config.toml
model = "contrastive image-text model"
train_examples = 90422
encoder_mlp_ratio = 4
encoder_conv_stem = true
text_encoder_width = 384
text_encoder_norm_position = "pre"
text_encoder_fused_qkv = true
orthogonalizer = "newton_schulz_5"
weight_decay = 0.2
Rows from block 3 of the image encoder of a small contrastive image-text model, named by matrix and row number. Rows with one number belong to one neuron. Each number is 200 + 20 x the weight over its row's rms, rounded and kept within 0 to 999. All counts start at 0.
After each neuron's rows are labels from the 100 images, of 14848, where the neuron reaches its highest value: "responds to" is what is common among them. Only what is clearly more common there than usual is listed. The data: larger renderings of crowded toy scenes. In brackets: how many of the 100, against the usual share in percent.
# fc1: MLP up (encoder.blocks.3.mlp.fc1.weight, 384x96), inputs 0-95
# fc2: MLP down (encoder.blocks.3.mlp.fc2.weight, 96x384, transposed), outputs 0-95

fc1.208,203,200,199,218,227,208,170,241,177,210,175,181,206,201,198,175,196,197,193,177,222,218,174,197,176,183,191,220,200,199,224,225,218,180,202,184,230,222,222,215,200,175,182,205,178,207,179,190,172,192,199,182,199,206,171,232,193,203,185,196,222,185,174,211,212,205,168,185,182,240,213,231,198,185,195,206,205,197,191,206,199,190,168,184,179,218,218,211,204,218,297,204,210,213,186,191
fc2.208,199,199,229,240,219,197,215,200,200,192,214,182,206,192,189,186,183,222,212,254,216,183,235,188,252,190,204,185,198,185,222,201,195,226,202,194,188,192,204,184,198,221,185,199,233,170,182,179,187,203,230,183,197,214,176,206,195,185,228,217,191,193,209,225,182,205,240,191,212,208,190,205,210,248,211,175,230,190,164,182,216,200,184,192,204,208,173,208,220,218,180,157,183,153,230,199
responds to: barrel (33 vs 12.6)

fc1.309,202,217,214,185,165,201,206,216,192,184,194,163,208,178,210,189,216,196,240,192,161,185,178,185,193,215,199,203,221,191,199,215,228,187,187,214,195,218,207,184,216,204,163,209,223,183,213,213,237,185,260,192,200,183,180,178,196,190,181,218,226,222,211,195,178,190,208,159,195,210,205,194,220,208,222,215,223,190,189,228,193,232,204,239,165,160,182,226,197,206,193,194,202,194,229,152
fc2.309,164,185,186,201,177,208,201,164,209,195,208,208,240,153,211,214,187,222,178,219,221,190,203,188,211,209,193,173,205,202,191,196,207,163,179,208,225,232,220,165,195,202,249,197,175,172,182,198,177,221,196,195,184,214,174,199,220,208,182,202,184,205,220,171,237,161,222,191,222,184,196,183,203,216,181,201,225,196,192,213,190,199,240,219,194,193,206,222,186,210,195,185,185,243,213,245
responds to: airplane (36 vs 12.3); boat (33 vs 12.9)

fc1.330,195,189,206,203,203,193,206,231,193,208,194,187,212,222,221,171,186,183,218,169,198,187,205,229,176,185,193,206,178,198,189,207,194,169,215,179,191,204,187,198,207,159,191,216,160,190,144,208,202,226,260,210,204,194,216,171,234,187,225,190,182,193,215,181,213,181,192,206,206,239,171,221,190,218,199,203,164,201,196,193,188,252,198,191,250,220,213,207,206,209,194,217,228,182,211,192
fc2.330,207,230,212,176,175,219,175,217,192,226,206,200,173,214,211,159,197,163,192,200,238,194,223,175,167,219,214,204,206,151,195,216,209,196,190,201,212,225,200,176,171,183,183,205,175,182,186,206,190,233,197,200,220,183,255,215,208,228,217,192,215,235,231,220,193,175,189,209,169,209,211,230,233,190,169,179,200,186,189,190,200,194,197,210,227,208,170,197,187,200,171,207,205,196,218,180
responds to: green object (86 vs 28.5); its colour: green (28 vs 8.4)

fc1.100,235,186,224,199,213,206,201,198,194,236,199,192,187,226,190,205,220,216,210,190,197,174,197,228,202,176,191,230,159,207,229,182,232,198,225,199,189,182,193,165,193,214,184,200,154,224,201,197,166,210,181,210,172,221,200,150,158,215,203,208,180,236,201,228,206,217,215,198,214,183,199,179,186,199,185,193,191,198,196,164,224,239,197,195,238,184,178,198,199,237,188,178,201,199,185,223
fc2.100,235,186,205,222,205,199,183,184,195,162,217,186,194,176,207,191,200,187,208,182,225,185,165,216,182,227,168,191,191,202,208,227,182,215,180,185,177,197,171,222,234,189,204,187,216,225,236,182,244,191,206,209,185,182,176,166,164,206,199,155,226,184,226,180,229,220,180,184,200,205,196,217,202,184,218,186,191,199,192,212,218,179,204,161,228,221,188,174,210,223,202,192,182,208,241,216
responds to: ladder (34 vs 12.7)

fc1.52,216,185,185,192,200,172,183,166,168,179,209,233,186,211,198,230,220,197,217,208,194,207,192,204,170,223,181,181,202,225,235,219,176,221,196,183,222,173,190,188,168,182,203,216,212,213,194,211,188,206,198,152,209,238,208,226,212,174,245,206,216,185,153,180,228,214,208,166,184,171,217,182,201,159,200,228,213,182,209,197,217,194,178,207,193,214,230,213,219,224,206,185,217,204,207,212
fc2.52,212,205,231,215,210,194,212,223,203,217,192,176,187,190,190,195,201,215,197,237,225,224,168,212,207,199,192,231,193,158,211,198,213,152,206,210,214,226,193,204,209,221,182,210,168,205,203,189,223,223,214,181,193,206,199,174,168,176,231,224,202,193,190,211,204,180,233,211,215,213,235,197,225,245,228,213,166,185,191,211,172,216,224,213,204,156,186,187,239,216,218,199,238,188,207,192
responds to: barrel (46 vs 12.6)

fc1.183,176,190,152,202,217,241,192,218,199,203,191,196,193,197,201,211,168,237,244,240,178,200,220,167,185,205,180,245,175,204,201,194,199,181,210,205,195,182,210,206,187,176,191,199,214,208,213,199,183,219,192,210,205,171,182,168,185,189,203,201,188,227,191,233,196,189,207,242,215,234,193,211,213,210,164,187,208,209,187,170,179,208,175,202,169,189,195,183,241,211,221,206,212,246,206,184
fc2.183,227,238,235,196,209,228,216,184,212,159,191,198,159,226,187,137,169,230,201,180,220,208,178,223,211,186,192,199,206,209,214,169,204,192,231,174,199,193,191,185,166,193,185,204,235,185,233,212,187,200,196,203,209,191,198,207,211,210,168,207,221,183,205,212,191,229,209,206,169,183,182,227,213,172,177,195,239,202,192,189,187,198,180,195,209,199,169,220,195,214,221,201,175,209,223,219
responds to: airplane (35 vs 12.3); candle (35 vs 12.4)

fc1.316,195,201,209,224,174,205,215,195,245,220,180,178,210,182,164,188,181,201,219,182,188,192,236,200,218,170,214,171,215,176,164,204,221,207,189,164,178,189,225,180,229,228,215,190,230,205,191,206,235,190,225,168,208,187,195,168,200,202,204,239,176,202,200,211,197,196,181,227,208,220,203,185,197,208,164,221,211,204,195,177,203,186,186,254,183,209,177,222,241,204,186,194,177,210,209,198
fc2.316,190,232,211,217,172,216,189,200,203,182,216,202,201,203,211,200,191,217,206,186,213,243,225,224,188,191,204,212,182,180,186,207,232,201,189,207,219,206,169,166,209,191,182,187,211,178,193,215,186,162,203,158,176,195,171,199,172,174,228,175,245,195,212,181,152,192,207,197,222,173,214,176,229,191,181,233,172,192,196,193,211,218,233,199,223,197,181,195,222,226,172,187,204,160,183,187
responds to: ladder (33 vs 12.7); barrel (32 vs 12.6)

fc1.110,204,192,168,227,181,193,197,176,201,197,192,195,156,226,170,211,209,215,193,199,235,160,220,220,191,203,180,211,213,241,210,211,173,197,220,206,222,210,163,240,175,212,228,172,203,198,188,199,188,214,186,168,203,231,178,239,218,186,222,206,221,221,179,191,189,217,201,211,186,221,228,201,219,199,175,191,192,192,192,194,205,201,173,182,198,244,203,137,195,218,203,186,200,198,202,190
fc2.110,192,198,180,183,211,209,225,182,217,181,242,225,216,177,199,196,183,191,186,225,216,227,179,205,180,210,209,217,206,167,202,202,239,212,206,214,209,213,196,201,225,202,219,196,196,200,192,214,199,215,194,203,207,167,158,196,205,189,216,199,182,186,212,193,198,197,204,202,180,216,191,181,223,181,207,184,196,150,206,219,180,204,210,247,216,212,215,277,184,171,221,184,195,178,186,258
responds to: airplane (41 vs 12.3); count: six (40 vs 19.3)

fc1.365,228,203,196,217,210,205,199,206,203,155,160,203,196,220,219,215,206,214,202,225,154,181,181,253,187,201,195,211,206,189,188,194,218,198,177,229,229,179,186,212,181,227,162,210,191,209,194,202,205,240,169,221,179,157,203,218,194,177,207,238,197,195,213,211,190,153,196,189,167,212,156,188,215,198,197,204,219,197,222,219,203,200,205,206,199,195,200,205,158,199,236,215,180,202,211,202
fc2.365,187,227,220,179,172,168,223,208,177,186,225,179,227,201,186,236,167,221,178,200,202,192,181,191,195,201,200,175,198,248,228,188,185,213,215,191,178,210,201,175,209,170,234,194,198,203,219,213,178,195,223,229,192,150,236,194,226,220,172,202,206,181,159,209,180,190,173,201,237,225,206,213,181,196,197,186,193,203,187,197,231,214,198,209,223,196,188,176,220,199,179,168,219,212,192,209
responds to: house (33 vs 12.5)

fc1.104,209,213,178,192,190,221,190,215,221,184,244,205,181,207,185,220,210,204,185,212,158,229,205,181,205,219,172,205,197,182,198,215,183,188,191,224,192,217,239,213,212,218,188,194,206,225,230,193,251,216,200,188,207,151,169,224,173,217,204,205,219,204,172,190,208,198,175,206,195,186,195,190,183,219,183,185,199,209,199,201,210,231,184,201,210,157,206,225,197,199,147,202,157,182,240,183
fc2.104,179,189,191,187,193,185,192,208,203,204,198,192,220,183,199,201,184,178,202,220,213,164,202,230,162,213,223,235,228,196,222,196,196,174,219,163,192,201,186,233,217,212,183,210,189,208,213,163,199,244,199,223,198,209,204,211,240,199,209,190,201,175,212,180,177,191,184,198,206,213,172,186,191,215,191,135,219,198,221,197,156,173,163,212,240,228,201,199,189,179,204,201,199,175,224,177
responds to: barrel (45 vs 12.6); largest object: barrel (31 vs 6.5); its colour: blue (26 vs 8.6)

fc1.258,204,143,169,204,188,216,189,234,211,185,203,200,199,219,186,184,222,145,197,209,203,218,214,207,171,184,201,176,203,268,202,200,201,164,198,191,202,225,204,185,203,181,191,256,187,206,152,246,187,214,230,214,205,187,183,200,210,223,204,198,168,209,207,201,190,223,187,216,184,191,186,212,198,190,188,213,198,203,223,175,189,226,193,206,226,198,212,193,220,193,225,205,191,189,184,199
fc2.258,206,237,220,191,206,197,197,187,186,207,169,204,192,205,203,159,184,184,191,187,214,209,190,170,204,223,201,211,170,167,204,185,216,173,140,206,184,217,192,203,180,224,208,234,198,196,179,269,177,216,185,198,200,201,228,203,200,211,204,203,217,196,212,189,213,221,184,214,238,243,182,203,218,186,188,209,183,212,184,188,225,203,223,196,165,209,183,191,187,216,173,210,221,199,245,185
responds to: green object (87 vs 28.5)

fc1.172,184,203,219,155,201,210,183,181,191,189,187,208,222,200,218,230,203,189,223,182,171,156,230,189,193,200,193,176,196,228,222,185,186,188,200,205,179,251,181,161,191,206,201,159,218,179,200,179,199,199,209,223,226,195,197,221,197,205,194,252,205,198,189,222,228,169,229,202,228,199,197,210,221,189,185,214,203,197,205,190,196,175,189,251,211,200,181,185,218,180,219,228,183,203,181,236
fc2.172,171,227,177,203,228,203,195,195,168,177,225,229,175,210,194,224,210,205,164,206,158,242,225,173,191,199,160,192,207,196,188,189,194,207,197,210,180,222,201,196,170,206,202,192,238,245,194,177,192,179,221,233,204,183,188,210,219,197,210,197,214,197,199,157,178,201,203,189,181,201,195,190,195,204,197,211,206,175,193,214,196,190,240,174,214,180,193,189,179,174,243,238,234,215,214,205
responds to: teal object (61 vs 28.3)

fc1.254,214,208,218,194,222,221,167,184,210,188,229,211,217,209,200,225,166,206,195,211,162,214,184,175,223,162,169,196,231,211,172,235,185,201,192,201,196,208,202,230,180,204,222,208,167,204,192,172,197,185,195,196,192,177,168,199,228,196,190,221,186,193,202,183,213,174,219,226,194,214,171,197,206,213,176,220,166,217,263,222,207,208,186,217,202,210,181,179,192,213,186,242,211,211,165,206
fc2.254,188,220,180,196,122,191,200,222,175,178,239,224,227,219,227,193,232,194,203,207,214,215,189,211,185,235,187,180,172,229,184,153,217,177,188,235,187,208,188,221,208,190,191,209,183,213,219,208,168,214,208,167,196,209,185,212,187,217,192,189,209,209,218,186,193,216,233,158,213,175,219,211,175,214,200,196,212,206,197,200,163,196,169,188,181,201,182,208,200,184,204,209,200,202,179,201
responds to: its colour: red (34 vs 8.5)

fc1.307,214,208,220,216,209,204,201,208,248,217,198,154,219,195,181,206,219,207,194,175,208,212,196,184,173,209,204,195,194,234,216,204,168,193,207,192,217,204,202,225,206,182,200,185,196,163,197,196,193,211,191,197,230,208,185,210,189,181,202,203,194,217,176,190,184,193,223,188,167,199,208,173,187,167,207,261,189,208,200,154,195,204,214,248,183,175,200,174,259,176,193,241,186,212,206,192
fc2.307,221,211,205,192,225,187,199,206,199,222,228,187,203,222,212,216,188,211,190,205,171,206,187,230,202,189,204,206,171,186,187,197,179,226,220,223,242,187,198,223,179,184,170,221,174,177,214,188,204,202,212,212,184,191,211,183,183,180,214,176,264,227,209,234,179,232,222,212,213,209,183,201,160,208,194,152,178,196,180,188,192,195,244,185,194,205,172,192,246,201,199,198,228,211,214,212
responds to: barrel (36 vs 12.6); mug (30 vs 12.6); largest object: barrel (29 vs 6.5)

fc1.297,207,192,200,224,216,242,206,205,210,170,194,238,249,223,185,212,202,193,202,210,205,178,184,215,180,195,210,185,188,166,216,234,162,212,235,210,214,181,171,205,232,194,160,198,168,190,187,221,237,207,185,243,190,181,186,213,188,209,211,199,170,174,187,194,209,159,195,191,212,188,195,221,173,186,188,202,213,197,192,211,227,199,191,237,185,181,217,186,225,177,201,229,187,197,194,176
fc2.297,185,238,202,155,195,181,212,185,232,207,202,196,218,174,220,185,214,190,184,183,162,174,228,189,230,198,167,175,208,196,207,160,177,195,179,198,224,187,180,145,183,224,215,256,208,216,190,182,178,171,222,191,210,176,193,178,196,215,181,203,223,174,198,194,199,182,220,174,207,188,225,166,187,207,215,184,205,206,204,234,195,207,185,171,202,204,186,214,194,219,191,200,211,191,187,213
responds to: teal object (57 vs 28.3); its colour: teal (29 vs 8.1)

fc1.256,201,209,193,212,216,196,216,256,219,191,189,200,202,201,204,213,254,140,231,216,198,216,227,199,161,208,181,210,189,210,183,203,154,195,185,215,166,200,181,196,200,201,216,202,194,194,169,191,229,215,202,198,196,160,212,196,163,251,200,196,189,186,205,194,216,214,168,179,202,191,180,183,186,205,175,196,209,222,232,190,185,200,195,217,235,178,214,199,212,228,203,210,203,186,181,216
fc2.256,187,206,179,197,199,185,202,184,224,196,140,200,208,200,230,180,187,175,214,181,206,183,203,176,200,199,215,184,194,176,202,170,235,219,153,211,220,203,266,217,222,206,205,237,218,189,203,212,185,215,192,182,190,204,213,212,199,232,205,164,177,226,180,232,209,188,192,203,238,205,172,196,162,212,184,205,203,196,203,229,199,163,191,216,179,227,178,184,189,191,212,197,204,202,182,203
responds to: yellow object (65 vs 28.8); mug (31 vs 12.6); its colour: yellow (31 vs 8.2); its colour: green (27 vs 8.4)

fc1.260,193,177,235,186,197,211,208,217,206,154,179,193,196,177,213,235,209,210,239,224,194,189,198,212,184,202,221,196,204,194,202,177,227,224,213,198,215,244,223,187,161,231,214,214,192,211,204,173,202,197,212,191,156,181,131,207,203,169,173,220,195,212,200,208,150,204,193,193,193,187,201,212,208,190,217,194,213,223,205,183,183,241,198,189,234,213,191,178,204,207,189,202,221,196,198,178
fc2.260,203,226,176,196,180,191,217,201,252,230,215,229,217,171,188,248,221,184,187,191,249,195,179,193,218,212,233,232,212,193,187,220,224,178,182,214,200,198,195,214,203,205,231,194,192,205,262,200,200,178,192,212,178,221,205,195,208,167,181,183,211,186,205,214,192,214,221,184,185,230,203,200,207,173,165,194,193,205,179,213,216,159,191,194,201,179,215,213,194,198,185,224,217,228,178,197
responds to: pine (34 vs 12.9)

fc1.157,204,204,210,179,207,195,199,186,225,207,206,212,236,185,197,172,195,215,206,220,237,183,200,206,172,190,181,196,226,224,249,206,217,212,217,203,238,215,187,192,157,181,189,203,213,201,197,209,192,204,196,218,197,192,200,228,224,192,141,193,159,202,186,190,190,189,189,179,225,167,194,190,170,227,182,189,220,178,188,233,214,232,179,161,232,210,221,187,205,190,182,205,209,234,180,180
fc2.157,206,208,209,205,145,207,210,174,208,199,204,200,185,196,196,197,198,195,185,164,208,172,209,242,231,195,234,191,182,203,196,178,196,159,188,158,193,215,197,227,204,199,174,227,205,200,173,178,225,204,189,195,173,215,174,166,222,230,226,213,178,194,171,223,210,186,187,181,202,174,206,212,177,186,163,196,190,214,187,200,213,203,186,207,183,172,225,220,187,177,165,199,227,230,164,204
responds to: pine (35 vs 12.9)

fc1.375,219,209,180,200,164,193,178,209,211,205,194,214,180,192,201,191,226,174,194,195,169,197,283,213,189,164,212,166,200,235,207,219,208,236,215,224,183,204,214,202,216,200,211,195,170,171,198,202,184,190,170,172,189,190,184,163,191,207,199,170,231,197,202,161,209,202,209,206,183,211,177,207,213,221,228,201,176,197,195,172,217,221,212,221,204,203,192,207,229,232,214,229,195,191,203,183
fc2.375,215,219,175,203,202,221,228,192,209,205,204,206,205,211,207,203,193,178,223,185,241,214,201,175,206,199,176,175,227,179,212,199,211,215,203,176,197,164,210,201,178,176,185,184,234,222,187,209,222,228,202,158,203,230,203,201,199,171,191,185,165,219,232,170,190,203,228,234,231,181,186,207,215,186,202,193,195,186,203,161,210,229,230,186,191,144,231,208,194,231,203,234,215,204,209,201
responds to: ladder (75 vs 12.7)

fc1.87,208,200,199,192,179,197,206,228,208,242,182,209,187,202,230,202,216,181,207,247,186,193,179,208,189,191,213,170,197,181,203,230,196,224,212,182,203,163,189,189,206,208,221,182,191,205,180,205,205,179,211,205,209,180,189,187,176,149,211,176,219,214,198,211,198,219,229,171,200,178,197,240,200,222,229,209,184,201,187,188,211,200,160,232,229,193,207,174,181,246,173,228,173,216,231,166
fc2.87,221,205,174,197,239,193,214,191,167,214,176,223,178,189,197,209,210,189,201,212,190,235,197,157,219,219,234,154,192,222,200,236,189,212,192,210,196,192,194,218,174,193,196,182,233,214,201,175,222,204,177,234,181,233,223,233,201,205,223,195,174,210,222,203,190,223,185,208,212,149,208,175,217,168,213,212,182,199,207,208,185,201,188,170,179,187,205,184,238,202,200,190,188,214,226,227
responds to: ladder (33 vs 12.7)

fc1.234,164,217,135,202,186,177,230,197,212,191,138,187,198,225,194,232,221,202,200,177,221,161,192,210,194,206,148,203,189,209,152,207,218,203,193,191,204,194,195,225,211,197,214,195,206,190,205,220,158,220,214,223,213,200,219,209,184,170,223,180,187,215,188,186,204,209,175,211,199,203,207,185,199,221,199,241,207,213,191,208,184,205,205,209,195,188,231,237,209,213,233,201,192,196,202,215
fc2.234,225,216,221,209,194,171,242,200,196,202,188,164,232,204,232,176,222,181,217,185,184,203,223,225,227,192,191,201,226,205,207,234,220,195,186,232,196,191,217,184,179,206,198,226,249,208,209,220,190,203,220,246,204,181,194,193,201,189,183,193,206,202,185,211,176,187,202,199,191,199,211,169,196,225,223,158,221,179,203,177,180,184,163,192,215,222,159,185,212,172,201,216,167,200,235,201
responds to: airplane (30 vs 12.3)

fc1.264,248,171,185,210,195,205,226,190,190,180,182,215,181,196,199,220,194,178,195,211,168,209,170,219,199,199,177,210,211,193,232,209,223,212,202,197,202,174,183,197,198,221,202,197,177,208,185,194,209,228,170,243,176,171,222,200,142,195,175,204,200,215,211,222,131,197,204,182,185,230,214,198,215,196,218,202,205,200,208,191,213,213,190,182,237,213,204,236,184,179,230,202,199,217,186,232
fc2.264,232,201,185,212,195,196,216,214,178,206,193,206,184,221,170,211,207,183,227,200,172,222,172,214,194,199,191,208,177,220,215,186,243,203,230,210,183,209,174,220,232,238,202,183,207,207,239,220,197,190,222,194,193,179,221,230,212,215,195,201,228,189,190,188,187,205,198,196,211,233,215,206,209,199,183,184,155,216,168,175,209,157,195,178,223,172,177,189,247,171,203,177,238,183,203,212
responds to: house (59 vs 12.5); largest object: house (35 vs 6.2)

fc1.55,234,182,170,219,222,166,212,230,251,204,190,179,210,199,189,190,202,206,204,201,212,177,226,222,232,185,180,223,198,225,216,210,196,214,227,201,164,242,213,188,237,209,172,177,213,194,180,182,219,184,207,199,176,188,200,231,206,209,175,183,196,240,181,198,190,219,173,184,225,176,170,164,188,175,186,193,181,180,220,177,182,203,201,212,190,185,196,215,235,223,192,218,183,190,200,196
fc2.55,204,218,208,179,211,203,211,199,223,205,166,179,202,220,204,227,217,183,223,153,201,168,183,232,188,202,189,219,193,187,221,228,200,203,188,167,223,209,186,227,213,198,178,174,190,196,203,225,169,171,226,204,179,231,181,204,217,182,207,193,242,212,210,166,170,189,198,183,209,223,182,207,176,186,154,165,219,208,218,174,192,179,183,209,229,214,164,167,197,212,185,208,215,195,214,217
responds to: house (34 vs 12.5)

fc1.163,198,210,220,219,207,170,230,195,210,215,210,190,207,197,210,188,215,184,224,200,169,199,172,129,184,214,195,179,209,200,192,204,232,181,201,203,191,218,206,210,231,175,194,200,221,206,206,212,200,183,143,169,199,223,221,213,221,209,180,196,195,202,193,180,221,209,169,174,253,178,232,235,216,200,176,189,176,201,224,164,212,206,180,193,227,211,215,198,202,190,188,204,193,184,234,200
fc2.163,207,192,236,192,192,204,183,200,180,186,200,176,199,186,175,237,197,191,214,161,195,181,191,224,171,162,198,193,194,210,188,169,175,196,184,214,177,210,219,174,184,165,227,175,207,193,197,213,218,172,167,206,192,186,220,214,200,215,202,206,162,196,174,265,201,183,172,221,230,211,191,212,189,159,196,180,181,168,206,208,231,167,183,234,195,216,202,206,203,190,183,212,214,205,189,188
responds to: barrel (35 vs 12.6)

fc1.354,197,215,248,194,186,206,212,177,190,215,198,194,212,204,182,180,221,214,198,190,196,189,179,208,215,216,178,211,174,200,177,205,217,191,221,152,184,195,232,235,188,245,193,202,152,196,193,205,200,200,175,197,231,203,186,198,187,191,230,199,178,191,192,208,197,214,182,178,209,231,166,229,188,199,189,190,190,197,203,161,245,211,202,248,232,190,223,207,225,203,205,222,184,169,165,194
fc2.354,202,208,202,197,185,198,215,179,200,176,199,188,206,163,208,184,190,169,213,175,194,186,184,179,157,224,168,209,193,223,170,227,164,196,199,177,182,209,203,230,183,189,197,189,201,205,210,231,237,179,231,183,185,155,189,174,205,204,220,191,215,192,205,204,211,186,194,153,185,191,211,185,201,171,200,194,161,214,177,188,232,185,198,193,193,182,204,253,222,229,182,175,204,189,235,198
responds to: ladder (33 vs 12.7)

fc1.184,219,212,202,219,234,210,171,219,196,166,218,182,164,207,166,188,186,177,209,172,202,209,227,185,255,207,188,205,179,183,197,219,175,211,209,206,228,195,226,208,232,218,192,178,200,203,216,188,211,210,169,169,217,202,213,203,217,221,221,172,197,205,160,192,196,203,214,202,215,181,203,203,229,183,164,224,213,209,190,163,230,194,207,212,205,187,216,208,148,205,205,238,176,181,188,182
fc2.184,205,205,208,177,214,187,214,218,192,246,198,189,156,183,225,185,201,191,213,232,187,199,187,203,165,185,186,197,241,203,213,213,183,190,190,227,193,187,204,234,174,194,220,178,178,199,217,182,186,189,221,188,185,206,213,233,177,200,240,225,196,178,186,215,173,201,177,201,191,244,216,141,201,204,186,197,160,206,184,190,186,222,180,224,221,185,203,211,228,225,204,185,180,204,176,222
responds to: teal object (60 vs 28.3); count: six (40 vs 19.3)

fc1.216,202,194,202,184,189,183,238,191,216,165,245,210,245,197,177,208,246,160,185,195,182,229,200,201,206,210,201,227,196,205,178,230,235,193,208,187,188,216,204,186,188,208,192,217,183,215,192,211,229,216,203,205,159,208,188,164,215,181,225,201,220,211,185,194,187,176,209,193,144,194,173,213,207,201,212,203,183,200,168,191,221,228,172,202,188,170,164,203,193,194,221,184,221,221,211,216
fc2.216,217,218,211,233,178,188,193,194,177,200,197,204,221,212,228,182,189,210,200,219,210,202,201,201,153,218,192,185,217,205,213,207,200,158,217,210,231,209,221,214,253,197,195,200,205,194,203,229,252,230,166,196,172,182,202,189,193,175,221,192,192,178,220,220,197,199,203,200,221,258,183,191,185,158,151,219,192,177,199,183,165,182,195,201,184,196,198,201,178,182,209,229,198,205,205,190
responds to: ladder (54 vs 12.7); count: six (41 vs 19.3)

fc1.83,227,187,190,228,194,223,191,222,209,156,229,206,210,179,188,188,177,178,222,215,185,207,217,233,183,215,199,189,149,224,200,211,205,215,183,208,203,212,183,201,175,231,178,166,199,199,145,171,179,202,208,229,209,202,201,215,178,198,198,196,169,243,200,201,198,230,226,184,206,187,170,205,202,194,221,196,203,191,222,188,202,197,193,209,232,196,263,195,217,180,199,196,174,175,201,202
fc2.83,171,165,215,226,183,213,219,185,203,171,173,192,189,217,224,267,209,208,205,182,149,189,187,164,211,246,210,181,211,204,161,210,220,203,169,185,218,229,211,204,178,215,175,164,220,183,198,179,196,202,196,193,202,195,214,207,219,201,199,198,210,198,213,211,210,200,224,244,201,179,182,169,193,216,198,217,207,172,186,214,191,219,199,206,207,201,213,195,162,187,198,203,209,189,173,167
responds to: teal object (72 vs 28.3); green object (57 vs 28.5)

fc1.225,202,207,223,170,180,229,199,205,194,209,217,198,160,204,212,168,235,166,221,181,179,194,207,183,193,189,173,162,236,241,231,219,225,151,207,182,195,224,191,201,198,182,211,221,212,209,165,199,221,237,211,191,185,171,209,216,190,212,202,214,190,224,212,203,215,191,156,241,196,226,193,198,199,221,195,202,206,214,190,170,198,194,179,185,176,218,226,195,163,194,204,200,213,195,216,183
fc2.225,198,213,202,176,187,176,165,186,196,265,198,207,188,167,217,156,203,185,183,200,200,212,194,205,188,197,200,219,187,187,216,201,172,206,186,204,159,219,195,182,186,178,194,233,226,182,172,213,190,219,221,186,202,205,212,172,218,176,207,206,206,207,181,178,161,227,184,213,242,173,188,191,209,181,210,201,204,189,173,194,237,186,203,190,198,202,219,226,199,205,164,215,238,155,204,179
responds to: barrel (35 vs 12.6)

fc1.369,198,210,231,189,213,225,177,196,222,241,206,182,237,205,173,174,198,187,197,230,245,164,216,203,208,177,203,214,157,186,193,217,177,198,188,186,221,211,183,214,189,217,195,202,169,239,198,225,179,161,209,181,209,193,188,180,228,216,157,186,208,193,225,162,223,208,200,224,199,212,218,235,202,189,193,217,181,206,193,199,176,229,180,197,187,196,217,191,212,174,165,211,206,201,172,209
fc2.369,212,215,218,185,194,225,196,200,188,203,213,183,220,214,195,178,197,199,177,196,186,244,201,228,221,224,151,148,211,222,234,231,208,198,192,179,162,173,241,186,215,206,207,205,183,191,192,202,165,201,213,215,189,203,197,197,223,193,173,206,202,206,180,198,176,200,220,192,200,194,203,258,130,215,202,223,194,189,189,199,207,196,179,187,210,208,210,218,217,204,197,180,229,216,194,181
responds to: house (34 vs 12.5); tree (33 vs 12)

fc1.48,200,213,199,211,201,177,194,252,217,188,200,189,197,212,183,196,216,192,222,190,200,199,207,202,212,216,165,240,178,196,198,191,211,234,208,213,198,199,178,205,184,212,221,140,213,175,190,198,251,221,199,191,241,138,215,215,213,214,180,205,224,214,191,188,207,201,146,202,183,169,195,191,192,209,202,210,187,201,209,202,200,208,179,206,219,202,177,183,220,231,208,191,151,198,186,192
fc2.48,189,170,181,201,203,184,204,180,215,200,176,214,203,179,204,181,175,211,228,231,211,181,187,210,196,191,192,167,196,195,207,173,208,217,189,242,206,180,166,222,220,201,189,237,184,211,201,211,216,195,216,182,187,216,204,160,216,176,209,222,190,202,205,187,228,186,194,169,210,222,186,195,166,209,157,154,158,204,224,182,198,187,177,207,211,191,165,194,220,169,237,188,234,170,197,192
responds to: yellow object (90 vs 28.8); its colour: yellow (50 vs 8.2)

fc1.290,184,230,163,204,223,184,218,196,174,169,194,188,220,186,210,184,206,199,189,153,173,191,198,193,201,197,177,187,204,215,152,218,223,195,201,210,203,207,188,189,227,212,219,192,197,233,190,212,175,190,220,175,219,195,189,211,173,196,194,181,201,188,190,233,214,228,193,188,226,200,204,199,187,227,204,186,187,199,172,226,188,223,178,224,230,192,214,194,173,187,278,195,234,218,195,223
fc2.290,205,208,219,232,227,203,195,219,171,248,226,197,191,191,211,184,213,177,193,222,159,184,214,207,207,201,205,199,207,213,221,198,198,213,187,207,208,175,214,163,182,219,182,202,231,188,193,206,165,188,185,241,262,208,201,182,217,195,209,203,184,215,181,201,215,157,203,191,186,179,188,200,189,221,210,158,229,173,196,214,198,183,175,196,199,236,186,228,211,214,173,191,166,184,218,219
responds to: barrel (38 vs 12.6); largest object: barrel (30 vs 6.5)